A small contrastive image-text model, trained from scratch: text encoder norm layernorm.
Rows from block 3 of the image encoder, named by matrix and row number. Rows with one number belong to one channel. Each number is 128 + 24 x the weight over its row's rms, rounded and kept within 0 to 255. All counts start at 0. Numbers have three digits each. After the name is the row's rms in percent of the matrix's.
# convs0: first 3x3 conv (encoder.blocks.3.convs.0.weight, 128x128x3x3), inputs 32-47, a 3x3 kernel for each
# convs1: second 3x3 conv (encoder.blocks.3.convs.1.weight, 128x128x3x3, transposed), outputs 32-47, a 3x3 kernel for each
convs0.73 116:128128128153128128128128128128157183128128128128077128163192169215174093128128104179162128128128128115128104128128178128128128128091128066128086128128128128128026128151128128128128091097128099090091128128128128128154128128128128097121128128128128128150128128128155128128128128159128128128128128128128128072103128069128128128128128128128128128128128128167151171128101128128128128128128128128128128128128154165128153128128128128128173
convs0.74 078:128128128128128128128128128128128209128152128096128128128166128222219039128093040205249208128178128101128088096128194128128128099075128074128093128128128128128128128171128128128128128128128092128128128128128128128128128128128085128128128128128128128128128128128128128106128128128128128128128128128128128128128128128128169164128076079128091128128128128128169128128128128128128101128128128160162164167128128128104128128128128128128128
convs0.75 081:098169128128181128128128064144128098172128117128128080163128114128128083128085128163128128128128128128128128183128128206128073207128048179128128128128104128128095128128128128128128128128128128128114128128096193128093087128128128128128128128128128128128128176128168128085098128128128128128128128128128128066128128128128128128128066128128128128128128128128128128165128130128128128110128128128128128128128128184128128210128128128128128
convs0.76 096:128128128181161128128128098093128128098055128057128128128066039036051088128128128078057051092085128128151140128097128104070128071128128169128101128077026182128128128128128128128128128128128128128128128128148128128135128128128128128128128087128093128128128128128128128128128128128128128128128128128128110128128128128128128128128106128128128128128128128128128128117128128086153128128128128128128128128105101159128128128128128128128128
convs0.77 117:128128108104128128128128159128128128140128128092128091180152101173128128049048067160158162053066067128128128151159181155128172076128161128182167128128128128128083149128128128128128128150128128128105169128128128161181057052048128090084171160172128128128128128128128147128128128128128128128128128128128152128160128128128128085128128128128128128128128128128128128128128148128128095128128128128128128128128128128128128128128128128128128
convs0.78 088:128128128128128128128128128089128199055128128087128128128128186128197128188190128128149128104128128102128087128108128128128128128128128128128128128128166128128128128128128128128128128128128071062128090082128074128128190128128128128128103128128128105128128128128128128128128128128106128128128147128128043128128128128128128128128128128077128128067128128065128172052128128128128128128128128128128128128128153128128128128128128128128128
convs0.79 103:128101090128128128101128174128128128091128128112128128128128116170128176128128171090103183088108176128128183128079089179145099128166087128106128096128161080128128128128128128109128128128128101092104128128128128161128128128128128128095128158128128102128128128128128128128128128170128128128128128075128128128128128083128128128167153128128154128128128082064128128128063128188128128128128128128128128128128128128128109128128128128128128
convs0.80 108:128128128114098128128128128066147128128195128128128102128187128156181089061071128128186128128128128095084128121128128166128092128100090186128177128128128128128128092128128109149128128128128128128128165128058168128128128103128128128093128128128128128094128128071128128100091128128088128128128128104182128128128069157160128128128128079128128128128128128077128074083163128128128128128128128128128128128128128128128128128128128149128145
convs0.81 121:198128128174128084164060075142128128128128128105096128128177128128163111128128128145128128128128128094128092163194128128164105128128128128128128095128168128096128128128128128128128128128128128128128128128128094128128128128187058109128068128128177128128128128099128128091128128107128160128128185128100098128078128178128128128128162128128128128095128128082068128128093128128157128128101128128128128128128128128128128174096128128094128
convs0.82 130:128128128128158161154175153097088090078110128060044051088060128128051043065036073085098128065086098087078128128160128128128169128128128173128128128128128128093128116128128106128128112116112128128128112128128128128128128136128149159128152154169128128128128170165153186167128128128128128128128128128128128128169128128189128128128128128152128128160128128128094097096128096087096098128128128128128128128128128162156150155159134175161128
convs0.83 091:128128107128128128128128128090171128128128128173128128128128128128128128103090128128128128128097062161128094128128128128128182108171221197128128128128101098107128128128128128128128153128128128083073128128095128162170128128128128128081128128128128128128128128103128128128070071128128128080091128128128091128128093128090128128128168176128128128128128061128087128128082067128128128128094128099106128128128128128128196128183219147195128
convs0.84 118:128118128080102086108128072096128141109153098104128085128173179128169128159128128100128128128128143092086128118118097128128067205178094155128128128128128186128128128128128112128128128128128114128128111128051128128037128128128071128128059128128128128128092128128085128070099128128128167170128155128123128128128128128128128128128128113128160128128128128092079128060128128083128128128103128095100105109128128128128110180076092128128128
convs0.85 121:128128095128103128128071128099155128128153128135105115128157200171187168128108128128152145078068090128090105128128128167173128128149160166128204128128188128128128105140153128128128128128128144087077128128128128155128128116089064097128128174177150109105128128094128128128128128128128128128170128093128089128128128128128128102128159128128128152128128128080128128128128128158128128128095088128098106128128128168128128128128128128128161
convs0.86 096:128128107128128102128108090128111099090128154089128128098041128128201195128221170128128095128146128107128128128087128128128128128128128151148171162139221128128188128107128128128128128128128128074128128093128128084128128128128128128169131128128128128120128102128114128128128099090128128128128128128128128136162128163128128128081099098077128128064128128071099099068128128090128128174128128128128128128128128128128128128128128128089128
convs0.87 098:128155128128167128128128105146128086174174128128128070082128062128054128128039128128128057128128128128115128128186128128216092128128066128128128128128128128128092128128128128128128128128128128128094128128128128128091128128166128163177128128147128128128128173128128128128128097128128128128128128181128128128128128128128128128128128133128128128128128128128025074128128104128128128095128128128128128128128128159204168181128128128128111
convs0.88 064:128128128149128128128128128128128128128066128128068049179207176091128128000024014128128128038086112128128128128128147128128128172128128195128128205128128128128137128128128128128128128128128128128128128128128128128128128128128108128128157166128128128128128128128128128128128128128128128128128191128128128083128128128128128128128128128128128128128128128128128088128128128093091128107128128128128128128128128147128128128128128128128128
convs0.89 104:128128128128128128128128158128128128128128128088083079184200128189180128128089086205176128069128063120128103128189176154163128068086161128128128128128128128128041165153128128128128128128128159128128128128128128156128128128128080128128128128128128128128128128128128128162128128174128128128128128128128128128128111128128128128095128128128128128128160128189128152128128128128128128128128103128128128128128128128128128128128128128128177
convs0.90 072:128128128128128128128128128128128185066128128047036091128196128128196128128128068207199179068128128128128102128128128128128128070128128128128128128128128128128001128128128128128128076128128128128128128128128128128173190195128128128128128128111128128128128128128100128128128128128128128128128128173128128128128128128128164128128128128163128128128128163128128128128128128111128128128128128128128128128128128128128128128128128128128128
convs0.91 115:151159118128128128128128092128096091094100132074128151081050100076148167093181151128058051128078128113157170128128128128128128128128128128110128128064128128114194136128102128128128128128128128128128159128128128128156128128128114128128112128163149128105167128128120128128128128081128128128128128128128075128157128128187128128128128128128128170071128177128076097128128128128128128128128105128128128128128088178158128159128085128056097
convs0.92 093:066128128128190128146202113128128128166105128151105128169128128128179128128128128185128088154092105128127128054128128128128087128085067128128128128165128128128128128128128152115128128112128128128128155128128153128128128128128099128178128128128074128128128159128128150128128128128128128128128128128128128128128128077128128128128116128117102217108128128128147128170128166128103128158128128148128128148128128128128065128105128128046128
convs0.93 093:128128128128128128128128128128075109179128088163128128128095087062128065104061128089092071128128092177176128128072128165128128170128186188128044128128128128128128128099128128128100166165128128094101128128092128128128128128128151128161163128140128128128128128128128128128128128161128128157128128150163128128151165204179163128128128128149128128128128128083128128128095128174128128128128128128128128128128128128181169128128128128128128
convs0.94 136:128157153128155128159160128086109128057080128080059052066010032128128036067067090075091097078069095128128128104156173084128156128128128128128128128074080159128128128128128116128113128128128103128128097128128128128128162166162169176184128128156143162163148173171150161128128128128128128128128128128163128128181128128181165155128115128161128128146128128128128108089128111100128111128128128128108128128128128166160162168128128171128128
convs0.95 090:128128128128128128128128128128118128128128174128128182075102128126128087178174090128117096128128062128103030128176184128177159128128169128128128128128128113100110128128128128128128128103128128128180128164128128128128128102128128128175115124164128128128128128128128128159128128128128128128128128128128128163128128128128075094128128128101128180085080128128128128128128168128128128128128128128128128149128128188128128128128128128128128
convs0.96 093:080128184128128128128128086161128128128122128128128128128128184114128128100128128206128086128128128128107065128153177128128128128128128128128128163165187128154128173128128128103128128128128128128128151106128135081083128128128106128128128128128128128174128128128128128128128128128080091128128128128082063128128073128128088082128128179109128209128128128172174128128103098128080128128128128128128128128128101128128128128128128128158196
convs0.97 082:071128128077128149128128148065094128066128170083128183045077068128128049193207128128128107128128128128128107059128176054128128080085128128128072128128128128128078128128128103128128128128128128128196128128182128128128126112114128128128192190128096128128084128128099128178128150128128128128128172128128130134128128128128128100138128128128128128128128128128128111128128128128128128128128128128128128128128128128128128128128128128128128
convs0.98 117:128128128156139128128092128128161128128110128128128164128128128128128128128128128064068128122128192128128148107067074162102091172128128103073074128128128119128128128128128128128147128128128092128128128128128128128128128128128128128128128066022128115102128128128128128128128128128128128128145128128128128128128128088128159103172163128128128076159128051128156183075073128128103128128128128128164159128170176177142128128128106128128088
convs0.99 089:128128128128128128128128128103147080128128053166075088128128128128128128073128128128141149128075117179128128128128128128128128128128128128128128157128128128141123128128128128128128162128146128056059128128088165128128165152128128128128128128128128128128128128128128128128128128128097128128080040064128128128128128128072128053128161128128128073128128074128128094128128128128117116128102128128107128128128128128175174128186168128128128
convs0.100 098:128134128128128128128128128102128128128128128128128128128128128128107128128128128128091103128128128128128128089128128128128128128167128128128128128128128128110100128128128128128128128128128106113128128128128128128128128128115135128100128128128128128128128128128125128128128128128128128128128128128128128128128128095128128128175183128166128128128128103041067128128033067128128090128128128128128128128128142128158128185152128158128128
convs0.101 096:128128128141128128128109128128128104089128128128091128128128128128128128128128083128128160082128128179128128128163128128128128128128149128199128183128116128128128128128128128128128147128128128089096119053071128128090128128128165128114158128128128128128145128128157097104128128128128128128128090128128128118128076076117096091128170163128174128128128056128128128128128110128095108128085128093128128101128128128128185128171222128128203
convs0.102 097:128091075128128079091128128152128128128128128068128128128128128128159152128164204128128128067128153128128152128128128128128089207128128128087128128128128128128128128128128128128128128128128128128128128128087128128128128128148128128128128128052128128069128093077128128128128128128128128128154149128120128170128128128220128096128161128128128128128097128128171140060128153101128128128128128128128128128128128148128157128128128128128128
convs0.103 100:128128128102128128128128156128091160110069128128128160061128211063157175063180206128128128128145154104128128093075128075084095070078058128128128128128166128128128128128128128128128128128128128128128157128128128128128175190128128128128128128128128128170128106128112128148128128128128128128128128128176128128128128128180156128128128128128083128128128128159128128128128128128118190128128128128128128128161128149128128128114128128128128
convs0.104 096:128128128128128128102128128098106082069128147062128128077045078128162168167199168128128076128128128111128128128128128128091128128128128157155128128128153128128236102111093105128128101128128128128128128128102128128128128128128128128128118128128128109128128128128102128128128128128128128128128158128128128128128128128128128128128128128073128128128088128080095102049128128063128128128128128128100114128098098157128128128128128128128128
convs0.105 107:128128128128128128128128128061071080128172128157169188092088048099128128164128128095073067163128128128156143128128128128128197128128191128174128128128128128221128092096112128128128128128128101128128128128128128128156104094128162135151128128128128128128128128128128128128128128128128128128128128161170189170128128164128128101128128128128128128128128128067080061185168128141128148128128148128154128109128128128128128128128128128128128
convs0.106 111:085128128128128128128128128128128128128128128075128128128165128128164128156128128108128128128128128128128128049128177066128175055117128128128128128142128156166128128128128128128128094128128128128082128128100128128128080128128093128128128128128128128074128128128128128128128128128170128128150183167128128162128103116128128128128128210128118128159163207128128172121128160128128128128128128128128128128128128075128165058128145077081145
convs0.107 066:128128128128128128128128128128128128128128128172128128174128210128128068128105076128098102128128070128128128128128128128128128219128128128128128128128128128128128128116128128128128128128128128128128128128128128128128047078072128128128128128128128128118128128128128128128089095128128128089128128128128128128128128128167128170128128128128128128128128128128128128128088052128128080128128128128128128128128128210174128128128104128128128
convs0.108 124:128128128128100075128128052128128128128128128115128128128128168128128160128167168128128128128128128071059078128128073128128099128152106128137128160128172128128201128128128113128128112128128146128128128098128128128031068096128128128128128128128114128128128128094128128059115128091128128128128156166102128128128128153128104128077128128128180128094128128128128128075128062077128086159128128128092128128093128128085072128128128128128128
convs0.109 124:128128128128128128128101128155128149145128135128128139128158128128128128128128128128128128128162128128151128128128128155128128128128192086128128117156128101128128128152128143148128128128128128128181128160202094128200128092128074090128086128128128128128128128128128128128128128128100128085128128128128128178128128200128128205128128096128108095107128103128128128128128128128128128128150166128170162128150156128128128128082128128086128
convs0.110 099:128082121074128128085128088128100128128128128128128128128161128128128128128128185128128128128128128057128128128128128128128128096128128128128191128128168128070032128128128128128128087128128128179169128156128104128128120128128128187179128128128104093128128128128062094128128128128177190128128192176160154128161182150128128128179128107192176128128128128128128128166169117128185182128128128128128128128128128061081085128066072145128078
convs0.111 124:128128155128128102128128081128128128084158139103128091128128185112163128128171128066078128128170128117082090128117079082112083144126096128158103128128128156128128105094128128128128100128098128128128128128128128128128113128128128128112128087128106128128080097101128128080128128128128128128128128161128128128128128147163128128128085099128128116147128128128128128084128101079128128128128128128128128128128128128128089128128128128128128
convs0.112 096:108126128128128128150128128128088128183083021144098049085154128066055095088076051178098128161128105153128128128071187128058128061058128128128108128128048128128070128128128164128128128128128128128163128128128128128128164163183128128155128128128128128128155128155147128095128128137070128128070128128151157128128128128089128128128128128128157128128156155128128174128128156128128128128128128128128128128128128091093128114128128128128128
convs0.113 096:179128072128128101128061128128152142115128128083176180190128142128128182153128184128128128080128128082167161165174076190180083101128128128128128128171128098089128156128128128128128086128128128128101128128128051128128128128128128101063128128113204128128128128128128128128128128128128128128128171128128128128149128128147128063093128139067086128128128098092084128054084128128128128142128155128128139154149146128128128128106113121085097
convs0.114 100:128128128128128210128128167128128147128128128128128128128128044128128112094052128128128128128091066128139128128206195128128212053128198128128128128148128128128128128128128103128128128144158128159128128128128128156185066042128128128128155128128128128128128128128100128128128128128128128128128128128128128151128128128128128128108128169128128128128128167128128128128128128128128128128128128128128128128128128045128190128128175128128145
convs0.115 093:128128128128128128100128128107128165091084128103128212099128197082128195128189204128128153105128173128190169128082061128128073128077096097053163128128203128128156128128128128128128128128128128092099128128093128128128128128128128128128128128128128099128128088128128089128128128128128128104128128096187128128193165128178128128128128086128128128128128128128128128128128128128128171128128128128158128128128128151099128128062128128072128
convs0.116 079:126128128052128128054128128115122128085128128128128128128128128128167128168188128128128128128128128128128128128128128128167173128178128128128128222128128128128128128128128128128128128128128078110128128128128128128128128128128128128128187128128128128128128128169128128128128128128128128128161128128128128184191128128128128084128128128100128128128060062128128128070128128128082128128128128128128128128128164128128128128128128128128128
convs0.117 076:128128128128128157128128191128128128095051128160097166128128069059075181069128153029080090128104128180201171128054128128052101128128128128051075128128128128158128128128128128128128161128169128128128128128128128176180128128128128128128128128128128128128128101162128095180128128128128128128128128128210160128161128128168128128128128153128128128128128071128128128128101128168093128128128128128158128128128128128128128128128128128128128
convs0.118 107:128128128128128128128128090128128155128128128128128128077128173045166161070184215128128128128128128087128168128077086128128098128082081128128167128070204128099127159128128128128128110128128174128104180128128147128128112128128122128128128128162128128128177128104128128128128128091128128128128128091128128128174128099183155083128128128128103128078128128128128128128128086128128128128128100128128098128128128128128128128128128128063128
convs0.119 122:128128128107128144101128181128072027147098082128089128092054101077128085067178128080076088128128128128128164072039128128038164134101189102128042128128068181186128128104096128128128128128128128128150128128128128128156128102128128128128164128128128128128128128128128128128086128128128128128128128151128128128128128128128128070128167128128128128128128107171156128119095128128128128128101128128128128109128128086128186091128128128128128
convs1.73 103:128128128128128128128128128079062063128157128110128101141054040155146153128104104103103128096110128128164159050100128099128128128128128161145128128089128128128185104084106110128128128150128128128128152128128128128128128083128128128128128113128111128108128128128128128128128128128128128128100128102088068128128128128128128128113128128128143128128128128079072026128128128111128128128177184128128128128128128128128128128128128128128110
convs1.74 089:128128128128128128128128128086078101128128128106101091128081061128128128128078072057071080091128169128154146038078128128128128128128068179151128139054128135128181085128128128128128128148128128128128161128128169162128128128128128128128128128128128128100128128128128101128128128128128128128128104105128128138128128128128165128104128128128128128128128128128128057128128128128128128128184128128128128128084128128148128128128128128128128
convs1.75 078:128128128128128156128178147128128128128128090128128128128128128128068182128128208128100128111128128128128128128177128128195092128128128128128128128128128128128128128128128128128128128128128128128166128164162128128128079128128128133128128128128066128128128128128128128128086128128111088138128092154128128073128158128128161175167128128161081101128041128128128176128128128178128128096128128128175093128128073128128128128128128103128128
convs1.76 095:154128128128128128128128128159159157059078128163223210158183176128128102189199224192176162188128128128104128128128156128128128106128128128128128128128128128128096149153128128128128128128128128098099128128128103128128099097099057067128128128128128128128128128128128113128128114128128101128150128128161128156080083128067108128128157155128128128128128105128128128128128128128128175128128128128173158159180128120113128128128162128128128
convs1.77 133:128128128160128128128128101128128128109128128171189128128128102170128128170128128128128128128095088128128128084128160077128128106128128128128128148128128128092128128128128128101128128128128128128128154128110128128094152165154174167154128128128108128128128128128128128128128128128149155128128128128084128128099128128128164080097093109128128100174141128128128128128128097128128100168149164128128128128092101160128128128128128128128128
convs1.78 082:158128128128128128128128128128108066186128092128128093007079061012128086035128041074128128128128128151128128128128128185128144128128128128128128082128128128128128128128128128128128128156128128128128128128128163166128128080073128128128128128128128128102128128128128128128128128128128128128128128128148128063155128054128128064128128128174163128128128128102128077173128128128128128128128128096068128106128128128128128128128128128128128
convs1.79 098:128128128128150128178166161128128097128128128128128173084128098128128128195128128128179128202191128173128128128128128128128128106128128158177128128128128128111128128128128159128128128128128128128128155128128128128184128164128167128128128128128128164128128128128128128128128128128161185128128128128128128128128128128128190128090093089128128128128171155102128074128154128128128128128128167128090128128128099128128128128128128128128148
convs1.80 118:128128128128128128156128128128109128128172175128128128128096128128164167060117128128128128128128161128128128128128128187128128180128096173128166164045171157076188128107128128128179128128169128128128128128128128128128153165128128128128099120128128128128128128128128128128128128128128128128115093128128128195163128199128128161128128092128128148128161128128128128128128128128128128128156128105128128056074039153168128128128128128128128
convs1.81 115:128128128128128128128128128128128128128185128169128071128128128128128128128128080140128101086053128039085161144128117142128117148128128184128128128095128128128145128128128128128128128128150153128128128128144128147128128100093163128128128128128128128128128128128128128138194149128223157136172174128157128128164128038128075014128128128128128128128128096128128128128163128128128080128128168128102128128128128128128128128128132128128128
convs1.82 149:128110128128128128128128128128128162128128189171171179173128128189128128188186165190159152163128128128128128102117128083114150128128150128128144128128128128128128166128168153128128151128153128149155160161128128150128085077086128128128128128128087066105089084106128128128128082082128128088128105102092074128076088128114110128128128128128115128128128128128128167128128128164165175128145128128128128111128128105128107106103095109101105
convs1.83 075:128128128128077128128128128128164128128128128128128128128128128128191128085172128099128128128157128128128128128128128193128128128128128128128072080128128128128128128128128128128128128128128128128128128128128091128128046046128128128128128165120128128128128128128128128128128128128128128036128056128128128128128128128128128128039091128128128128146128128128128128128128128128128128128128128128132128128128128128128128128165128128076128
convs1.84 126:128156128151157128128128128128162170128153164128128128128128178094103177051090128151128128086100102074099128146188063172165068161128083189073183181074167128128169128128160128128128128128128149128172084107155105120139145128115089112128110100128128145128128128128128128128180128128128128128109128128211151157172128128128074097128128128141151149128128128128159128128128128128128128128128068128107128111120128128128162128128171128163182
convs1.85 121:165128128128128099128128128128114128128128128151157128108082083054161128042128093128128103143128120147128110128128128183114128178128128180128128128128128128128128097128128128128128128128103160178168128128128128128128165153128128128154128128128128128128128128128128128128140128128134156152128128128128112128164128128167195151128118091163164128178180147097085092128128095153128128128128128128128128097092128128128163128128157128128151
convs1.86 088:128128128128128128128128128128111084178128128065081091013128075024128128058089055128128128128149128158128128128128149175080145128092128128128128073128128151128105128128128147128128148128128152128128128128128128128128128128128128128128128128128128128128128128096128128104128128172128128128128128163157128128163102085155128128128135146128158128128128128128128128128128128161128128100128128080092128128128128128128128128128128165128128
convs1.87 101:128128128128128128128128128128128128162160128183128128128087197128073175173128128171128128128128145128128128128128086079128104093128128128128128128128128128128128128153128128128128128128128128128138170128150128128140128128128128128128110128128099110158077128128102128128128128128128128128128128173057128128058128099128128087128128100128128107128104106136128128128160182154128128128128103128128128100128128128128128128128128090128128
convs1.88 070:128128128128128128128128128128169128128128187205128128195128128179128128128128128128128128128156128128128128063128128082128206128128128128087128128128128128093128128128128128128128128128128128182175128128128128099083128128128128128128128128128128128128128128128128128128128073128128083128128128128090128128128128128128062128128094104128070079128128128164128187128128128173128128128128128128128128099128128128128128128128128128128128
convs1.89 096:128128128128128128128128128070082087128128128128165128128066028128159128128128094128074128084094128128128157128128105128094128128128128128138128128128128128128128096092128128128128128128128128128128170128128128128128128128128128128128128128128128100093128128128128128128128128128128128128128083128050094128147147128165128128123124108128128128158128128098084079128128128128128128128128164128128128128128128128128128128128128128128128
convs1.90 082:128128090128128128128128128128094128128128128128128128095128021072128128078128058128128128103128128147128128128100128181081128163128151128128086128128128128128128128128128128128128128162128128128128128128083128102058085051067128128128128128128128128072128128128150128128128128128128128128096128128128128159147128128158128067128128128128086128128102069128097128128128128128128128128190145128128162128128183128128128128128128128103128
convs1.91 107:128128128164128128128095128172128128128094128128128128128176078128128080173128128185188128180128128128128105218072186187053174128128128079128128128128102145128093165128128182128128128128128128128128128128128128128128128128128128093085128128128163128103151128128128090128164128128144128101128128128128068128128059128165082099128128118128128110128128128159128128156128128128128128128128128128128169128128128128086128114128160128169128
convs1.92 101:128128128128128168128128128128063128128128128089086128142128128162128128128128128110128144128128128128128128128128128128128128128088128095155128128151128128128154128128128128128128128128128128128177104128167108128128128128128128128114128128110128128075128128128128128128112088128128100128101114154089061091128128128087128211171128119142050128080061158128128128128128128128128128086128128107128128128128128128128128099128128128128128
convs1.93 102:128128128128128128128128128128161164128128147160182184193128128128079128180128128128128144171165156161128128095128128093128128112161181128151128128128128128128128128128128128128128128128128128128128128154128128128128128128128083084128128128090128128128062098128085100128110128128097088128102076090099169128065128063090097091128128128102102128092097110128128183128128128128128128128128111128128128128101128086128092128128128099128128
convs1.94 164:128128128106109128128128128128128154128128161157165182174128158177128128195180176176164171158152152147128128115142128099128146090109128162128147156138141128128128169161170157128158146128128128128128152152148155160144092084087087075082104111108104093111077068104098094128102078090092065066106095082101110128071069128093098128150145128128117128128128128128128128128128160153160184128128128128149128128128128090106106108128110128108102
convs1.95 092:128128111128128128128128109089128089128180128053074108128142079128153128128128079061128154087128185160150128128069128128128128086128128128141158128128128128146128128128128128128128128160168154128128128128128164161128128122116128128128128153128128128128128128128128128128128098112178128128186128128128128128166128104128112074128128081164128088128128109128128128128128128128128128128128128128128128128176173128128128128128128128128128
convs1.96 092:063128128091128128128128128128128128169128128038063128128128071128149061128128051128155128128128128160128128171128128165084128179094140072128128087168128128153128128128128128128128128128128128128128128128128128092128128128137128166128128128128097128128128128128128109128128097128128086128128128128128087128128084159128128251128128114128073067128091128128128047164128128128128128128128128128128128128128166128128128128089128128128128
convs1.97 099:128128115128128128128128128128128085128180128070092128083128102101150128128128082128162180159161174173128172128128159154128128128128148154128160128093165185128128128128128128163162128180181128128096151128082167189128128128128128128128128128128128128128128128128128125128128128128128106128128128128128128081154128106128128128128096128128108106128128128128170128128128128128158128174128186128098162128187128128128128128128128128128128
convs1.98 101:128128128128128128128085128169128128128128128128128128161128128168128128155128094128128128128128066128128128094128216110128128075128128128171128128128094128128128128128128128128128128128128128128106128128089170128128128128128060061013128116128102128128128128128128128128128128150128128071079128071128128097128128055100128101128128128128044128102128128128128084128128128128128128128128128128086128187140094128128128128128128128128128
convs1.99 077:128128128093128128128128128128128069128128128128128128128128128128128184128128176063128128128146128128128128128074058100128128128128058128181128128128128128073128128128128128128128128128128128128157128128128128128128063128073128128128128142128128128128128128128128128128128128128128128076128128063128059036082128128128128193078101128042082128076128128128128123128128099128128128128128128128153128128128128079128128128158128128128074
convs1.100 089:128128128128092128128077128128128128128128065128069128128128128128128128128128128128128128128128128128128128128128128128153128128133128128128128128128128128115171128128128128128128128128128128105128128091128128103128128039081128071128128128128128128128169128128128128128128128192128128128128128128128076128128128128128128128128075128062081128128128128128128128128128128128128128128128167128128159171128128128128128128166128128128128
convs1.101 110:128128128061128164128128189158128128128128096079100128128128181128128160128128128128144137128158141128128128128128090128170074128128061101079128101108167128128184128128128128128128128128128128128128106128128128088154052078128088128133154150128128128155128162169128128128128128044128088046128087128090076070128160162128179229128128128128128128128128128128128128097084128128128139128128128142128104148128128128128128174128128128128128
convs1.102 104:128180194128128128128128167128128099146128128128190128089128128128128128143160165128128128128104091128087088168086128190128128128128128128192211128128128128060128128128128160128128158128095128128120128128128128128167128128052062087048128128107128159128128128153128128128098128128082128128128128060128158167163128128104086051128128128128128128105128128128128128128128128143128128128101128128102128128128128128060128128128128128128128
convs1.103 099:128128128128128128128128128128094128192111128128095097079128070083128093081128100102157128128165128197168128173087173192040198186071167128167128075128128128128128128128128152158107128151103128115128128096112128092128103128128128128128128128128128094104128128128128102128128128128098128128128128128128057128151025128156025128128128128128078128128102128128128128128128128172128128128128128128128128128128161128128128128104128128128128
convs1.104 098:128128128128154128150128128128128102172170128128128128005128128016159128128128128159128128177128128167128128192128151221128128154128128128128181102089128128128128128128128167160128128128128128128108128128128173189128128128128128128128128128109128153128128128087128128128128128178128128128128128128165128077186128076128100128128128128162163128128128128128128128183161128171164128104128128090128153156172128128128128128128128128128128
convs1.105 125:128128128128128128146128128128164128128128128128128168186171167128128128128128149128128142157178128169171153088128128088128128128128157109128095128128128128128128128128128128128157128128128135136128155157128128155128176181197128128128128128128128128155128108128095094128128128128128119128107095128128181154128128128028052090128128128128128128128096128128182176128128151128128128128128128128128128128128166128128128128128128096099128
convs1.106 100:128128178065128189070184195128128128128128128128128128128128128128128128128128128128128128128128128128128128190128128196128128188128128128128161128128128088093128128128128128128128128128128128128128128095128128128128087073128088128128138128128128158128128128128128128164089128128085096128088098128128128231128128198128081128128128128090079105128128128128128128128128128128128128128128128163128128091128128128128128128092128128074128
convs1.107 079:128128128128128128128128091182128172187128128184128169128100128128083128128128183128128128128128093128128082100128128128128128105176128128128128166128128128128128128128128128128128128128128128128128153128128128128128128128128128128128084071128067089128077128128128098128093128185103128158072082128128179128128128045083128128128084099056048105128128128128128184128128128169128128128128085128128128128128128128128128090082128074128128
convs1.108 156:144128128128128147101128135184169148165165128128128128095147183076128147065097128128128153094106110128147128174128128153128117128128146107047128159111128128165128128152152128128128128128128128163161128128128149128128128128161128128134128128128154128152128128135101128128138128128128128128128128142196156137170128128128128104128128106128156128128128094175154142128128128150128128128079128102128128128128128128128128143128107128128128
convs1.109 114:166128110161128088128128088128128128128097099156128066128128089128128065170149083128099128096065088089128128128108173094128151105128156128128086154152128128128094128128128128128128128128128128159128156155128128159128150161128128128128089094128128128097128128102128128128154177128128177128094128128128171089128128051090100021128128128128128128128128128128128128128100087096091094128106152128128128128128128128128146128128154128128128
convs1.110 102:128076128128128155128128184088100128128128162128074081128128144082128128128096128128128128128128128128100128128128128128128128128128128128085128128128060128128128128128128128128108128128128128128128128107128128128128128128128198225243253236208174128128163128128128148128128176128198188128128196128115128128128128128184128042128128114122089128094099128128128128128128128128128128145148128128128128128128128128128128129128128128128096
convs1.111 117:128128162128128160128094128128128137159168128128090128097150151041128128037068058128128128128128128128128128191128128174128128140128133128063166128128128128175128162163166128128105149128128128128151128105101153112073128128137128128128102087050128128128128128128128082128157160180128128145107107128150158128128128128128128128128135134128128128083084128157141128128128128128128128128128128128096128128128136128128128128092094150128155
convs1.112 094:128128128101128128128160175128155128128128106179192128214128161179128128162183128128128128128098128077128128109161128063128155128128128128128086128128128071128128139128128128128128128128128113128128096128128100128128072088116128128128169128128128128128128128128091128128076073084128097093161108079128162089047128042079128128113128128027087128042072155128128128128128128128128128169128097180169128128128128128128128141128128128087128
convs1.113 081:150171128154128128128158128128128128128128128192128128036128095094128128128128128128158167147128128128128128152128128169128128128128128128170128128180128110101093128128128128128128128128128128148128170128128128128128128128128128128128048070128128128128128172128128128128128128153128128180081088128128128128185128128128128054171169128186182128192161128128128128128128128128128128128128128072089128128128128128128128128080156128128128
convs1.114 090:128128128128128128116128128128128128090128128222231128128128090128128063128192128128162128177128187128128177177128128162128128170128128128128128128128128128128128128128128128128128128128128128128128128128128102128128128128165128128175128128103128128128128191128128169128128084128128110128128063106128119158068128170183163128099099128082084097128149128128128128128128128128128128128128128128128128128085128128128128152128128128069128
convs1.115 081:128128128149159128154128128196128128177128128128128128063149089059128055128128128155171128160172128191179128196088171172060182152128168128128128128128128086128097128156128128149128166128128128128128128128128128107128186128128128128128128128128149128128159128088128128088128161128128174128128128128165055107168064128128024128128128128128128128128128150128099128128128128166128128128128128128128128128128128128128128128128128118128128
convs1.116 067:128128128128128184128128128128090068128128128040064105041128128066128128128071036128170155171162159168128128128087128128128128128128128159128128128128128187128128128128128128128128153128128128128086128128097173128128128128128128128128128128128128128128128128128128128128128128128084093128100128128128128128128128185128128163128128128128128128196128128091128128128128128128128128128128128084092128128178128178128128128094128128164128
convs1.117 084:128128128128128085128128128170128128128128128128128128128179128128128079128154128128128128169189128128155128128072148128076176128128193128128086128128085128128128128128128168171128128128128128111128128128128128128128128128128128128128128128128128128128128128108128069128128128128128128128128128074128128128128063128128070128107128128113049080128097128128128128128128128128128128128128128128128128128128128128128128128128154128128128
convs1.118 099:128128128128128128128128128167128128192128128128128109080128080128162096101128128128161122162170128166128099128082154180053188182067159128128128087128117128128128128128128128128128151096093128128156128128128128128128128128128128128128128128128128128128160128128128108128128151128128159128128128128146070128161015128165030128128128079161128128128161128128082128178128128174128128128128128128128176128128174128128128128128128128128128
convs1.119 112:128145128128128166111128128166163128128128128105128088182171164128087112156102107163160128167128128128128086128128171102109128066128128089128128128128098128128128128166128128128128128121119128128128128128103128128128128128128065063055128128128128128128099128128128128128088128151070079079128092096083167149083139081086144072085066100090071128063081128188158157128128128128128128128128128148128128184167128128128088128128128128128128